Rows from block 6 of the encoder, named by matrix and row number. Rows with one number belong to one neuron. Each number is 200 + 20 x the weight over its row's rms, rounded and kept within 0 to 999. All counts start at 0. After the name is the row's rms in percent of the matrix's.
# fc1: MLP up (encoder.blocks.6.mlp.fc1.weight, 320x160), inputs 0-159
# fc2: MLP down (encoder.blocks.6.mlp.fc2.weight, 160x320, transposed), outputs 0-159
fc1.211,139,195,224,197,204,185,191,196,182,181,223,204,220,197,202,199,194,165,210,177,201,195,220,179,194,228,259,198,208,252,168,234,202,210,204,185,196,205,215,215,225,193,212,207,192,173,183,180,166,171,210,184,195,207,210,200,172,201,184,209,193,217,210,202,188,193,170,208,195,173,180,192,186,199,227,217,212,174,199,199,193,186,234,209,213,201,206,216,162,217,238,213,220,206,193,238,196,187,183,190,162,203,199,226,247,194,177,205,200,185,178,195,183,172,204,200,235,211,205,240,195,195,181,188,150,204,192,211,198,206,223,228,167,222,198,162,185,188,241,190,199,199,183,202,216,244,182,200,190,173,155,231,226,215,225,209,205,194,193,176,240
fc1.212,025,233,194,205,205,204,216,216,167,213,214,182,192,194,211,206,176,186,217,221,209,235,204,205,220,217,247,176,197,195,191,207,232,222,192,207,198,185,180,196,246,193,177,181,196,251,194,227,242,179,193,206,186,197,231,191,197,229,204,200,194,203,186,211,162,204,211,188,218,177,203,235,200,198,190,203,237,256,205,189,194,228,214,163,197,205,205,221,203,204,187,204,174,245,185,194,222,193,196,201,174,189,176,212,199,197,195,180,161,209,202,187,208,204,215,183,202,165,229,199,203,181,207,193,203,182,201,203,163,195,162,153,203,207,202,159,185,201,213,172,198,199,192,213,194,182,143,221,183,211,238,197,203,188,173,169,205,191,226,221,227
fc1.213,028,197,202,178,174,212,197,202,190,202,196,188,201,179,212,223,167,201,191,201,232,184,213,192,188,220,195,199,184,195,206,193,198,221,215,188,197,208,180,203,197,162,177,164,203,219,216,229,209,191,168,201,262,205,196,202,253,212,180,175,159,217,204,218,167,241,198,197,196,196,235,200,207,201,185,175,179,192,205,215,201,196,197,216,203,169,184,211,219,208,207,208,186,176,207,193,198,219,171,164,184,198,196,187,219,165,214,183,220,202,162,189,178,213,178,220,200,197,204,219,179,205,183,225,255,190,240,230,222,221,182,211,195,233,190,205,231,167,213,194,186,222,199,216,212,201,228,207,208,198,168,142,201,207,195,197,207,169,239,197,244
fc1.214,008,222,197,202,203,176,165,203,189,192,194,200,218,180,175,230,202,201,165,186,181,207,204,188,190,191,193,148,195,195,189,207,154,214,202,229,188,180,197,215,178,208,200,196,199,184,200,188,223,207,221,181,204,207,202,198,178,193,185,216,238,193,205,240,213,173,188,163,199,219,227,186,231,205,203,201,170,176,199,209,207,201,211,210,213,180,207,205,186,176,160,227,211,230,177,185,196,194,199,198,241,170,189,208,227,183,204,204,211,207,219,175,161,203,192,179,219,223,207,220,196,159,153,228,204,187,198,193,227,189,187,234,187,214,175,182,171,191,244,187,205,219,216,213,199,229,174,210,238,166,216,135,198,223,188,192,182,197,199,195,165
fc1.215,079,200,192,173,157,197,204,195,201,197,202,184,211,188,184,196,200,216,237,193,234,171,205,205,201,165,223,201,190,180,188,189,207,197,211,217,191,234,237,222,209,174,159,197,184,205,208,208,189,163,195,227,191,205,182,201,222,204,196,163,194,229,194,182,208,200,208,174,178,215,165,223,210,227,201,195,191,173,187,173,207,229,231,237,211,193,193,187,183,241,212,208,212,218,226,188,219,192,194,197,196,216,175,183,217,188,209,220,259,194,229,197,235,179,216,185,209,166,165,199,199,198,182,247,212,153,228,193,194,224,233,188,179,206,216,200,196,175,185,198,211,158,179,197,204,191,179,212,242,177,218,217,210,210,192,180,192,167,222,194,204
fc1.216,010,228,203,178,225,242,190,186,187,208,207,194,218,164,200,193,211,185,194,218,179,230,202,197,186,166,198,187,229,207,241,168,189,188,192,214,199,217,205,204,194,178,230,225,211,170,185,235,223,204,227,195,178,204,212,205,236,210,202,231,204,203,193,217,190,192,228,189,227,197,217,230,216,211,229,165,208,224,209,188,187,221,207,169,193,210,185,216,180,214,194,229,204,228,202,186,198,193,209,250,201,229,222,189,225,202,171,174,190,249,205,195,153,221,217,208,189,216,208,224,184,196,172,216,198,218,186,182,178,160,198,180,222,175,173,213,257,202,196,217,198,184,214,201,223,193,179,182,206,209,210,233,164,204,211,196,215,183,213,235,179
fc1.217,083,235,188,196,176,199,187,189,223,179,223,172,201,226,222,183,187,219,203,209,219,205,197,176,191,207,176,226,176,181,195,206,222,197,232,203,180,171,188,196,183,191,177,191,170,186,197,194,190,213,227,207,203,206,184,231,156,176,178,194,207,233,227,180,188,212,189,195,204,182,159,192,195,232,218,202,165,190,199,225,200,176,210,241,183,189,202,236,201,227,234,234,206,193,225,221,179,182,240,179,229,186,172,223,191,192,210,192,183,201,239,191,194,221,198,190,189,186,201,155,156,184,214,191,213,168,218,249,203,210,192,220,206,199,206,187,212,179,188,267,208,212,197,190,193,183,218,231,209,170,205,224,201,191,208,196,213,182,186,209,202
fc1.218,085,232,231,228,216,220,197,209,214,208,243,201,215,220,185,236,192,224,218,194,177,206,219,180,212,212,216,260,191,182,218,189,190,220,193,223,209,205,182,178,188,224,164,186,165,160,194,194,194,205,180,201,224,194,208,216,188,187,184,180,225,179,228,217,218,164,186,200,205,218,163,204,191,174,183,191,198,179,197,252,198,169,197,227,186,184,184,188,212,203,179,218,204,170,177,218,195,166,203,219,189,169,188,183,192,193,190,195,184,194,193,227,227,210,230,217,199,212,204,196,210,197,222,165,195,161,228,167,213,209,197,212,184,180,186,178,218,209,182,214,228,199,219,192,216,198,222,232,244,216,170,173,210,212,216,202,185,179,168,191,224
fc1.219,068,204,207,225,235,180,186,201,199,207,191,197,214,154,223,205,188,227,217,194,182,208,200,205,200,223,222,176,184,207,201,228,218,183,209,206,174,200,197,171,193,183,204,202,206,183,211,205,190,177,208,238,244,209,192,194,216,202,186,183,197,236,176,190,210,225,231,193,146,175,202,209,205,218,178,187,207,194,226,184,200,173,204,210,237,182,213,168,172,154,224,180,163,181,189,187,207,206,206,194,220,189,211,185,225,215,203,196,201,208,194,153,154,210,213,222,207,186,222,212,223,246,221,212,224,206,211,193,220,177,222,201,187,206,215,158,223,198,177,208,216,243,148,192,180,197,165,206,189,193,211,226,202,157,196,188,200,198,187,190,225
fc1.220,136,226,207,189,217,202,231,214,235,182,209,211,213,181,214,207,207,199,230,233,208,202,223,183,219,191,230,203,227,167,168,195,237,191,187,191,219,205,217,196,233,173,219,174,167,227,217,227,167,247,190,188,214,176,196,198,152,216,216,207,236,209,203,200,176,163,217,194,179,209,203,190,186,191,227,213,208,172,200,182,197,191,177,186,195,171,186,214,209,203,191,189,196,189,178,229,252,226,198,193,181,213,178,185,220,183,190,193,225,196,181,166,214,171,182,168,177,225,182,187,204,199,205,199,225,235,182,194,211,195,209,237,205,178,205,217,200,212,217,198,204,158,167,202,194,178,204,158,208,212,178,210,200,202,219,206,222,195,226,153,201
fc1.221,118,166,238,175,166,200,206,209,152,189,201,224,231,190,185,178,167,179,220,215,209,211,197,187,219,188,235,167,220,188,216,186,223,227,217,167,195,164,194,173,176,201,193,196,237,201,179,179,193,203,172,227,183,183,207,240,179,190,195,217,192,191,233,194,250,194,200,198,197,225,174,196,205,210,221,237,186,217,209,204,179,198,163,174,201,191,218,220,202,185,194,218,225,188,202,187,214,195,175,243,199,209,181,190,195,180,229,205,245,199,200,196,231,209,201,193,169,199,203,204,216,201,208,178,202,191,147,206,215,221,168,173,185,168,197,181,205,195,183,189,222,200,223,229,195,200,210,195,226,200,250,201,226,190,222,196,197,209,203,208,186
fc1.222,110,196,168,146,258,201,185,214,201,178,226,196,195,197,205,241,185,238,202,226,205,217,218,196,205,204,184,188,220,221,202,193,143,198,202,194,223,214,181,218,204,172,182,219,187,235,209,209,163,230,186,206,206,211,192,209,207,228,233,200,204,224,256,193,193,185,175,221,201,206,177,176,176,198,185,212,186,215,192,190,179,196,194,175,212,203,190,224,210,188,216,203,225,206,196,187,221,207,202,247,214,200,179,179,214,174,197,169,207,220,174,215,193,195,190,180,241,212,203,209,239,168,206,194,202,194,212,158,235,188,188,185,226,214,201,175,187,204,209,203,221,208,214,186,180,177,197,180,202,208,190,181,157,179,205,210,203,196,183,176,158
fc1.223,122,188,181,192,191,180,177,179,201,219,212,187,201,204,208,194,201,185,181,162,208,219,205,163,222,180,194,207,220,202,238,215,188,208,169,184,160,196,200,201,213,203,177,207,223,208,201,200,185,187,171,189,184,217,233,216,201,225,219,183,219,207,243,231,236,214,185,198,216,228,223,218,200,179,238,159,205,201,221,208,217,194,179,168,192,177,192,163,196,222,186,193,158,195,217,189,189,169,243,191,198,207,194,201,237,189,193,152,199,223,229,195,232,197,188,226,217,195,215,217,192,199,184,176,219,186,203,198,182,203,228,221,179,177,237,223,191,165,224,168,209,200,211,147,205,201,213,243,194,211,193,188,215,203,207,205,201,190,162,224,210
fc1.224,134,193,194,182,189,179,232,217,163,197,257,219,173,182,217,195,185,201,173,197,204,185,194,189,196,201,177,217,223,166,171,221,210,208,186,212,209,213,186,222,198,212,187,239,228,187,180,206,186,214,231,184,227,199,220,231,201,184,181,255,178,207,207,209,215,212,219,218,147,186,196,195,194,207,220,188,186,210,227,191,199,182,226,211,205,204,201,213,199,204,201,217,178,171,221,187,181,202,204,193,197,220,153,171,160,189,224,191,168,233,200,153,183,223,220,197,224,167,188,195,213,184,194,188,177,227,193,192,190,177,209,196,204,216,193,216,211,180,213,216,210,223,203,190,203,234,199,195,185,232,183,202,203,140,180,192,206,223,236,232,191
fc1.225,118,201,201,185,213,193,191,216,197,187,215,232,235,185,211,194,183,182,194,174,223,206,184,194,206,185,208,204,213,166,208,217,183,229,213,236,233,186,181,184,202,173,204,212,182,208,204,162,232,208,149,196,133,190,186,222,164,186,225,171,178,199,182,204,201,174,232,238,210,171,217,188,216,208,202,161,220,179,195,193,251,223,196,186,197,199,167,194,169,243,210,187,202,198,206,205,181,210,203,217,202,211,193,208,224,166,207,198,213,219,219,197,226,215,190,190,177,166,217,202,213,220,159,183,184,216,156,221,200,217,176,195,212,209,233,221,178,202,220,190,220,237,200,201,196,219,199,200,205,210,201,190,196,205,210,204,156,227,200,191,198
fc1.226,107,228,204,161,191,215,180,180,197,175,152,198,243,212,199,162,137,181,197,191,212,223,217,203,173,197,194,184,188,176,234,181,199,194,216,169,197,215,198,204,191,209,169,195,207,215,203,201,192,196,201,235,200,208,222,229,142,223,215,197,209,223,230,181,190,179,210,184,215,182,188,183,212,236,209,208,196,241,230,207,197,162,207,181,194,191,176,195,211,221,201,223,209,178,187,190,195,185,241,190,176,222,220,204,192,221,159,177,219,202,179,201,199,210,240,182,219,213,226,188,202,191,234,207,186,149,217,190,231,185,210,212,194,210,189,219,207,199,197,176,223,202,201,216,164,212,201,199,197,216,195,206,181,204,212,243,205,218,213,190,216
fc1.227,107,140,185,221,200,205,178,214,188,179,196,206,197,210,209,207,223,225,187,227,234,174,217,189,190,207,193,214,208,220,205,168,211,168,178,243,189,210,212,205,154,222,185,209,146,242,192,231,188,235,228,171,221,240,178,215,219,179,182,181,203,162,172,221,202,195,200,211,212,175,154,212,196,165,192,213,201,189,189,197,194,189,219,190,214,195,202,228,223,200,201,204,205,257,161,173,169,211,206,171,215,198,195,192,199,224,174,174,208,199,171,208,183,202,201,191,215,195,217,177,201,187,204,206,209,215,193,218,206,237,177,227,173,198,210,212,203,208,177,202,236,192,195,210,230,204,201,193,207,200,227,208,194,165,186,199,214,208,207,198,179
fc1.228,051,174,234,161,161,198,202,203,186,202,194,250,220,223,166,242,215,208,201,197,193,189,220,179,175,187,231,203,208,201,209,219,217,214,206,184,188,175,224,203,194,191,183,213,172,195,224,193,189,188,200,192,196,195,215,225,215,216,212,200,173,198,209,192,194,212,192,182,207,224,234,207,209,168,175,231,144,182,217,203,201,185,189,176,183,233,191,176,212,205,217,230,199,209,203,202,193,154,196,168,203,208,212,157,226,201,184,230,213,213,230,206,191,209,190,217,177,200,224,217,178,174,242,243,192,186,214,180,189,222,225,198,159,200,207,208,181,218,211,210,217,206,212,178,197,198,226,178,193,214,217,180,215,184,187,166,183,172,198,160,163
fc1.229,125,204,217,225,210,174,196,192,196,190,177,204,202,218,166,187,190,165,221,187,231,224,200,181,215,206,207,202,196,208,217,184,152,192,217,162,179,194,222,229,192,235,175,228,202,219,210,211,202,190,182,203,206,188,180,175,194,198,185,180,198,195,228,204,190,188,186,166,212,215,171,200,213,202,198,190,236,210,187,217,170,190,225,207,207,210,225,206,189,159,232,252,182,197,227,201,185,203,228,168,194,219,212,199,211,188,194,216,199,232,229,228,209,210,228,181,221,182,216,201,191,189,199,182,187,181,181,182,212,210,199,203,195,192,175,187,244,174,245,244,209,210,239,175,208,199,161,230,204,177,216,150,176,208,187,172,192,220,223,191,179
fc1.230,019,216,214,209,215,195,225,199,192,193,199,180,191,203,191,141,217,172,231,206,165,207,216,181,209,184,178,222,185,168,221,217,159,203,197,208,222,173,156,189,176,220,193,209,236,168,196,188,234,188,193,212,203,176,193,204,206,177,180,217,198,201,209,154,230,227,162,223,229,229,211,193,192,204,202,205,195,206,202,207,189,184,196,183,195,182,217,179,217,219,182,169,184,214,178,221,220,198,179,207,191,180,186,187,213,183,214,195,219,206,233,193,197,209,176,211,229,184,233,203,224,180,219,188,189,187,195,201,210,229,216,190,186,198,208,202,221,268,222,178,212,190,193,226,173,194,222,171,172,233,223,199,221,170,198,151,205,222,207,208,210
fc1.231,127,182,199,224,174,177,189,202,204,186,208,210,195,170,229,217,190,225,202,185,175,207,145,185,227,169,173,251,180,215,234,204,231,180,193,222,222,205,206,224,202,202,196,233,190,198,188,179,202,193,216,204,170,207,205,182,191,193,206,210,207,230,203,173,212,236,195,176,182,166,209,205,186,201,210,232,189,210,228,175,227,189,177,169,182,197,190,195,229,213,177,196,203,215,215,252,183,215,196,166,164,191,223,180,211,197,186,214,241,214,202,197,220,208,199,188,195,207,198,218,213,234,213,232,200,215,187,228,220,187,219,180,222,159,193,210,199,215,216,170,225,191,190,231,187,183,194,211,165,183,203,217,221,185,190,207,176,186,171,189,155
fc1.232,126,199,209,186,192,222,193,198,250,196,204,193,176,191,203,205,196,225,172,202,183,210,216,174,171,209,194,194,198,190,183,194,234,141,206,196,204,190,222,209,202,158,188,202,190,217,234,186,229,181,203,188,207,163,188,176,197,187,178,179,224,208,214,178,226,211,200,184,183,256,207,218,195,197,211,222,183,171,201,211,212,177,184,205,228,188,219,184,198,230,191,178,221,247,218,221,221,176,224,202,224,191,206,220,215,215,170,202,178,179,208,216,191,231,170,190,194,182,173,194,184,190,182,227,200,213,207,199,182,181,206,251,187,193,208,202,217,176,166,206,214,183,192,207,209,176,182,218,193,192,161,231,229,155,187,234,202,216,211,218,235
fc2.211,133,192,196,183,220,207,218,206,199,219,208,204,200,203,204,159,187,218,186,203,163,195,193,200,186,230,248,200,195,207,216,181,173,200,215,199,224,202,167,204,206,199,173,180,189,200,174,190,199,213,198,196,190,149,196,171,220,221,209,200,194,144,261,214,188,236,202,213,210,199,194,202,214,236,178,219,189,208,178,229,205,232,200,179,195,201,197,160,229,196,206,187,173,212,216,212,161,195,224,209,216,202,213,185,194,198,182,166,198,226,249,169,209,173,173,189,185,199,205,204,182,220,206,215,228,211,233,198,193,201,249,142,231,183,181,169,237,189,181,221,193,206,204,203,199,181,202,218,206,196,225,187,201,206,205,198,182,203,203,190,173
fc2.212,024,223,216,201,205,169,181,189,180,238,244,225,197,187,190,203,204,152,192,206,213,218,229,175,210,231,198,169,193,214,209,170,178,219,200,208,201,179,191,181,199,180,185,208,216,211,196,190,217,175,196,205,205,223,194,239,228,194,220,188,201,207,188,207,155,197,202,211,204,204,243,199,218,203,145,182,223,212,193,201,177,240,168,184,208,231,215,230,214,201,195,176,210,198,196,189,217,188,189,209,191,203,223,200,226,203,195,239,223,207,193,228,223,187,250,209,181,176,183,194,252,223,197,189,178,195,188,196,201,206,174,211,187,211,196,194,165,212,206,182,206,181,171,186,178,204,166,192,202,245,227,211,188,194,198,179,249,204,168,203,203
fc2.213,025,212,205,183,165,171,172,205,200,207,197,172,201,205,228,206,222,183,208,195,224,187,236,207,182,208,201,205,200,192,187,156,190,194,202,171,157,206,195,214,184,187,157,193,186,213,221,226,259,214,170,228,230,212,177,212,220,224,225,203,172,187,176,199,170,212,179,189,192,188,185,224,190,223,213,198,152,217,228,202,192,209,207,183,208,167,191,210,198,208,193,201,185,226,209,199,188,218,196,180,191,191,199,192,218,179,213,204,193,178,208,196,199,162,153,204,226,232,205,228,230,240,213,176,206,210,205,186,216,229,178,216,200,228,201,195,178,200,187,216,191,144,187,209,204,200,226,205,191,236,233,199,183,196,178,205,176,200,250,200,207
fc2.214,008,167,163,222,193,189,192,193,188,185,206,197,224,183,210,185,206,174,201,201,183,203,160,195,201,151,207,180,223,217,174,205,196,182,168,247,191,180,167,202,178,191,175,234,176,216,209,194,223,184,192,181,200,205,203,189,150,204,180,201,211,199,192,204,169,173,185,183,199,211,226,178,218,183,217,168,173,194,201,223,217,176,181,199,188,194,228,193,194,171,181,210,185,195,178,167,164,191,215,184,215,188,209,253,176,214,188,219,183,217,226,167,192,225,178,214,193,196,188,202,187,194,205,185,228,175,212,176,178,200,208,151,192,192,210,211,212,177,192,192,207,226,190,166,196,195,206,218,188,183,201,165,169,216,207,225,146,189,217,181,178
fc2.215,070,197,220,172,223,215,198,217,175,201,214,217,178,194,208,241,180,212,176,200,174,212,194,199,200,228,171,214,184,191,193,191,190,206,181,179,213,180,174,180,198,233,228,183,177,233,189,173,231,222,189,211,199,178,189,196,199,203,207,256,171,186,190,184,193,192,168,188,194,223,235,159,234,191,198,203,200,203,233,227,197,205,201,182,197,177,224,201,221,194,244,177,179,184,226,217,221,165,213,196,235,181,218,160,213,212,204,183,139,187,186,210,199,246,163,207,211,187,170,207,201,207,204,182,202,246,191,201,231,194,164,228,222,194,192,194,205,207,183,217,193,177,208,181,178,193,199,192,189,229,211,196,191,230,203,205,197,214,188,221,204
fc2.216,010,173,214,222,167,188,188,219,182,173,190,196,213,184,210,216,194,189,193,194,178,218,202,198,219,138,192,195,183,205,240,188,198,173,207,194,208,186,171,201,202,220,207,251,205,179,166,240,193,182,177,199,210,173,217,205,175,193,217,190,207,209,205,214,177,179,209,195,217,206,206,204,205,217,223,168,196,231,207,219,185,257,187,191,185,221,179,188,172,193,225,187,191,195,205,208,182,153,164,221,171,233,218,220,195,177,217,199,197,207,187,141,193,202,209,199,197,231,190,199,172,187,193,210,188,214,177,216,187,169,215,176,178,198,211,168,228,246,179,187,203,162,196,191,221,197,198,197,185,227,210,210,186,189,179,189,185,188,197,239,184
fc2.217,106,171,203,212,226,221,217,190,188,227,179,212,196,179,180,215,208,183,210,212,180,201,216,214,225,193,228,190,211,217,214,203,186,208,182,198,225,241,196,197,182,227,185,190,217,193,190,197,228,193,187,172,198,180,216,165,251,219,211,194,224,156,169,212,206,180,208,231,207,224,230,216,220,178,184,203,236,200,177,160,197,207,197,194,208,202,183,170,213,178,181,183,182,202,196,190,206,231,175,220,188,213,210,186,194,192,172,216,213,191,173,225,224,180,199,209,214,223,177,234,252,212,200,193,183,225,166,147,187,195,194,172,181,173,198,193,185,206,201,127,204,201,188,200,214,208,209,158,217,230,197,182,203,196,199,204,193,230,204,206,209
fc2.218,105,164,207,185,199,208,191,182,180,183,167,201,172,187,204,160,197,162,198,216,215,188,169,199,221,209,200,171,217,177,177,195,230,173,221,187,211,182,197,219,204,199,194,196,211,198,231,208,213,183,240,161,181,208,209,164,203,220,225,208,214,215,208,197,205,222,187,183,185,185,210,191,213,206,216,199,183,213,218,144,228,201,197,185,212,212,208,216,178,174,249,189,203,219,241,192,197,230,213,181,214,216,222,218,186,214,191,215,210,197,215,181,181,189,165,161,195,189,212,201,191,193,171,224,204,221,168,226,186,192,179,194,201,169,215,208,175,180,217,184,177,218,199,195,204,209,208,157,179,189,233,243,191,184,185,213,220,233,258,187,190
fc2.219,068,217,192,202,177,186,213,161,196,210,172,225,193,216,207,184,184,216,208,213,202,214,230,219,224,201,186,210,210,179,223,225,224,185,191,205,191,266,202,198,185,228,215,195,192,188,210,214,188,168,244,202,165,196,217,227,159,222,170,205,233,182,189,193,221,190,229,187,197,163,174,224,220,202,164,198,173,234,189,179,197,183,204,147,187,212,242,205,214,188,181,196,216,190,181,207,199,215,223,207,224,198,187,221,216,208,190,211,202,181,190,198,203,245,222,183,200,191,215,217,215,223,211,221,210,212,202,182,196,186,192,175,208,182,219,179,204,169,174,215,181,228,199,178,172,196,158,172,237,218,192,169,202,207,209,192,176,193,163,205,192
fc2.220,120,190,191,211,182,212,225,185,223,238,220,166,196,216,188,203,191,226,218,187,250,184,253,195,175,182,233,237,235,231,187,208,193,187,189,186,217,211,193,200,193,187,211,189,241,156,200,210,196,184,187,192,185,195,192,176,212,185,206,204,177,217,226,184,199,186,181,202,174,209,222,234,205,220,185,237,148,148,188,202,219,208,213,196,208,186,170,208,212,212,190,194,196,223,201,189,184,168,192,188,188,192,144,233,175,171,225,213,221,201,179,228,220,208,199,177,173,189,192,220,199,186,178,205,194,203,216,217,196,194,183,199,209,243,229,223,189,208,197,220,205,213,216,211,201,214,199,167,211,203,205,214,180,180,185,153,205,203,195,180,209
fc2.221,126,225,227,212,179,250,181,201,235,205,198,208,199,190,224,220,212,197,177,208,244,159,185,206,214,204,183,208,167,196,184,217,184,191,193,194,222,228,205,194,172,190,225,184,152,194,192,194,225,215,227,195,166,203,188,174,182,223,181,203,200,231,214,207,185,183,199,197,245,161,205,192,183,204,163,208,223,234,146,181,202,235,209,210,206,202,193,195,190,168,197,165,181,197,176,185,201,208,221,200,196,213,205,224,217,209,185,203,194,192,229,205,211,205,209,193,201,192,179,210,203,195,208,246,187,200,212,160,207,224,235,198,252,213,194,211,206,228,209,190,212,179,189,187,200,205,188,191,189,199,203,201,215,227,189,192,166,154,155,212,219
fc2.222,114,186,211,228,181,230,221,217,195,206,196,195,214,190,178,181,165,240,223,212,174,192,204,208,203,195,183,177,208,190,186,223,204,180,232,160,210,191,180,172,218,224,179,204,204,170,207,207,201,164,181,210,163,200,161,208,220,189,212,221,204,195,179,192,237,212,211,213,188,193,230,200,221,187,179,201,203,201,189,157,234,167,197,171,186,213,203,180,236,236,202,196,182,223,219,183,184,201,192,180,192,188,232,227,199,232,205,240,196,164,219,178,194,210,183,207,174,188,198,178,191,207,175,240,214,214,187,218,218,197,201,211,227,161,204,192,231,185,208,185,195,220,182,188,233,227,233,181,201,177,222,215,255,197,209,201,197,201,190,187,165
fc2.223,129,209,193,203,219,183,181,243,234,193,228,218,182,230,172,186,189,191,215,220,178,189,192,244,250,191,185,188,211,190,185,187,223,197,222,198,247,196,201,195,169,179,215,178,169,213,236,166,226,192,184,164,211,191,186,180,174,185,171,167,175,207,186,173,174,190,192,195,232,194,172,196,201,204,189,238,208,190,183,227,200,212,184,225,213,213,178,210,181,201,220,181,247,193,216,177,228,213,169,203,211,167,216,191,198,198,230,210,207,166,198,217,181,208,215,190,187,209,222,194,192,197,224,211,176,205,169,201,196,225,183,198,215,209,208,143,210,191,189,208,181,193,235,231,176,210,211,205,206,192,225,205,228,209,195,165,211,208,218,199,207
fc2.224,125,199,196,198,172,211,231,183,199,190,171,233,195,216,199,210,193,204,210,214,221,213,220,159,171,204,202,199,209,171,204,218,207,177,181,205,192,187,203,251,224,203,228,193,217,166,188,190,218,187,184,179,220,167,170,225,204,197,214,215,221,218,224,194,222,212,198,214,213,208,224,193,194,198,189,137,210,220,221,211,227,212,162,169,235,207,194,223,177,191,214,214,168,132,213,241,205,165,206,205,193,184,177,169,193,200,199,197,212,184,224,205,195,190,221,188,253,215,216,206,212,178,181,195,172,183,207,208,205,195,197,184,198,186,210,212,210,203,220,186,206,227,204,182,200,234,176,141,188,196,196,203,215,184,206,215,168,210,187,185,215
fc2.225,105,213,188,204,216,228,188,191,221,194,198,156,198,235,178,209,179,218,229,211,191,168,245,215,213,230,207,212,185,211,179,180,221,193,196,169,198,219,246,196,215,230,183,185,184,190,219,220,189,184,229,167,249,205,207,178,209,204,205,209,208,207,188,203,187,194,205,165,172,206,178,194,170,183,215,192,166,229,182,198,169,181,217,193,223,217,245,188,256,168,172,192,215,206,183,186,199,193,215,183,224,186,194,172,188,259,187,211,211,213,197,218,196,217,200,209,237,207,185,185,177,184,218,198,207,188,235,201,203,184,173,192,213,191,194,168,197,212,207,181,179,163,229,173,208,175,190,174,177,204,183,201,211,209,220,203,220,203,203,215,182
fc2.226,095,188,195,202,220,228,172,201,204,215,249,244,227,183,196,229,171,222,180,233,197,204,176,196,233,203,224,209,188,165,223,175,222,206,204,203,226,190,200,173,170,211,225,208,189,211,206,183,185,187,212,206,194,207,177,216,208,177,171,212,191,183,177,182,218,223,172,187,189,232,241,212,226,225,199,190,201,209,190,179,187,197,184,177,215,201,175,194,207,201,196,188,217,174,176,196,177,186,186,205,221,218,203,217,161,230,212,165,204,201,203,236,257,213,180,189,215,159,200,204,174,199,225,195,238,205,195,202,186,185,189,185,144,185,190,190,163,187,211,222,202,206,224,224,188,176,207,197,197,213,185,212,201,192,236,184,194,231,176,221,183
fc2.227,087,205,198,226,223,203,197,144,198,206,234,232,189,223,200,216,174,176,236,199,183,194,182,194,231,192,202,186,186,173,209,210,212,198,216,220,192,212,198,188,209,197,234,169,186,161,219,180,184,187,220,168,192,208,218,176,176,202,173,209,219,243,200,182,183,182,186,198,231,170,172,174,217,197,171,194,202,206,190,216,205,174,195,201,173,219,218,220,195,200,200,153,196,199,202,228,208,238,225,210,208,218,201,206,207,208,220,222,213,185,206,229,188,166,204,226,216,213,182,206,178,192,202,225,202,214,204,154,231,194,175,169,227,207,177,163,191,214,186,189,160,185,207,198,176,200,227,203,227,222,188,201,207,225,191,203,238,161,232,213,183
fc2.228,040,173,200,195,219,203,196,223,177,218,214,189,211,208,217,231,191,201,172,192,151,178,214,227,211,208,194,199,210,206,178,218,184,193,220,178,206,184,155,218,241,204,199,207,188,217,190,166,214,212,198,214,190,171,186,225,199,195,201,167,246,172,237,228,200,199,193,177,193,189,192,186,228,221,200,203,223,222,177,201,187,203,194,197,193,203,188,199,213,215,169,170,207,204,229,162,191,175,189,211,196,214,208,213,174,212,162,221,188,223,168,212,194,187,195,214,214,166,163,191,180,221,248,174,156,198,188,169,209,214,177,225,172,187,200,203,211,222,248,215,184,174,223,192,190,236,202,205,218,187,252,183,199,195,220,178,217,199,208,192,208
fc2.229,117,194,209,176,190,234,214,215,224,229,237,198,203,211,195,204,205,221,195,215,171,173,223,199,201,223,216,216,209,168,179,187,259,186,203,237,224,209,175,168,190,172,189,177,176,175,179,189,199,193,206,194,179,210,205,182,188,210,227,209,211,201,184,201,225,186,209,238,189,186,208,184,183,187,194,189,185,170,176,172,252,196,189,220,198,234,187,192,189,218,186,153,180,186,197,188,208,195,201,237,204,185,201,196,194,178,204,191,195,166,211,200,207,200,179,209,188,218,182,196,183,200,198,196,228,231,229,197,194,196,199,183,189,161,217,218,178,210,188,162,187,218,192,200,210,216,266,180,209,209,168,239,237,194,230,229,207,199,195,188,234
fc2.230,018,195,220,190,198,188,155,194,203,200,206,185,202,210,221,163,212,157,204,177,205,212,204,189,198,219,177,203,201,203,193,175,205,201,192,174,184,193,161,201,219,188,214,201,244,179,187,213,187,252,173,205,205,199,172,224,219,177,202,216,173,178,184,226,211,201,168,212,223,197,213,193,206,216,179,159,173,206,187,211,201,196,250,201,170,223,183,206,212,176,188,157,174,221,193,200,197,231,203,202,184,213,204,205,214,192,197,212,229,211,200,225,185,222,201,221,222,192,192,228,189,170,195,196,186,210,209,180,229,227,228,177,194,224,187,210,218,220,209,186,201,172,207,225,170,214,206,205,210,258,228,167,216,231,199,150,171,186,175,222,211
fc2.231,116,234,210,206,202,212,234,193,194,227,210,191,170,183,203,192,204,208,177,210,195,148,235,207,194,206,213,153,190,219,181,160,180,179,201,170,188,240,191,175,242,214,182,192,202,206,183,245,205,215,163,222,222,204,190,202,212,211,212,198,218,181,194,202,203,177,205,211,203,203,169,174,182,189,196,182,210,142,203,196,208,180,207,237,173,241,187,186,189,182,212,191,175,209,209,144,219,210,189,204,216,208,173,210,201,193,237,199,209,204,216,211,177,204,223,174,204,188,187,188,165,208,211,190,199,209,208,172,216,208,197,223,171,203,200,189,243,210,180,200,201,213,226,188,196,219,217,188,178,217,215,177,215,220,211,210,203,241,188,205,249
fc2.232,125,224,180,222,176,194,224,174,151,226,195,174,194,239,219,185,200,183,229,195,230,203,191,206,185,209,193,202,202,194,200,237,183,217,197,213,221,196,188,185,217,242,208,196,221,182,172,199,197,213,205,193,182,221,192,209,206,221,224,230,214,201,207,219,209,170,203,235,219,177,202,186,224,190,190,163,163,215,154,179,195,236,175,202,181,232,211,214,191,172,196,183,188,145,183,182,175,190,197,211,179,173,208,202,193,195,221,203,210,189,191,200,234,171,196,229,180,212,218,189,224,232,191,192,213,182,192,194,182,220,191,183,210,167,176,189,211,233,220,198,198,249,212,197,190,239,209,180,204,182,223,210,179,241,188,181,211,201,163,188,190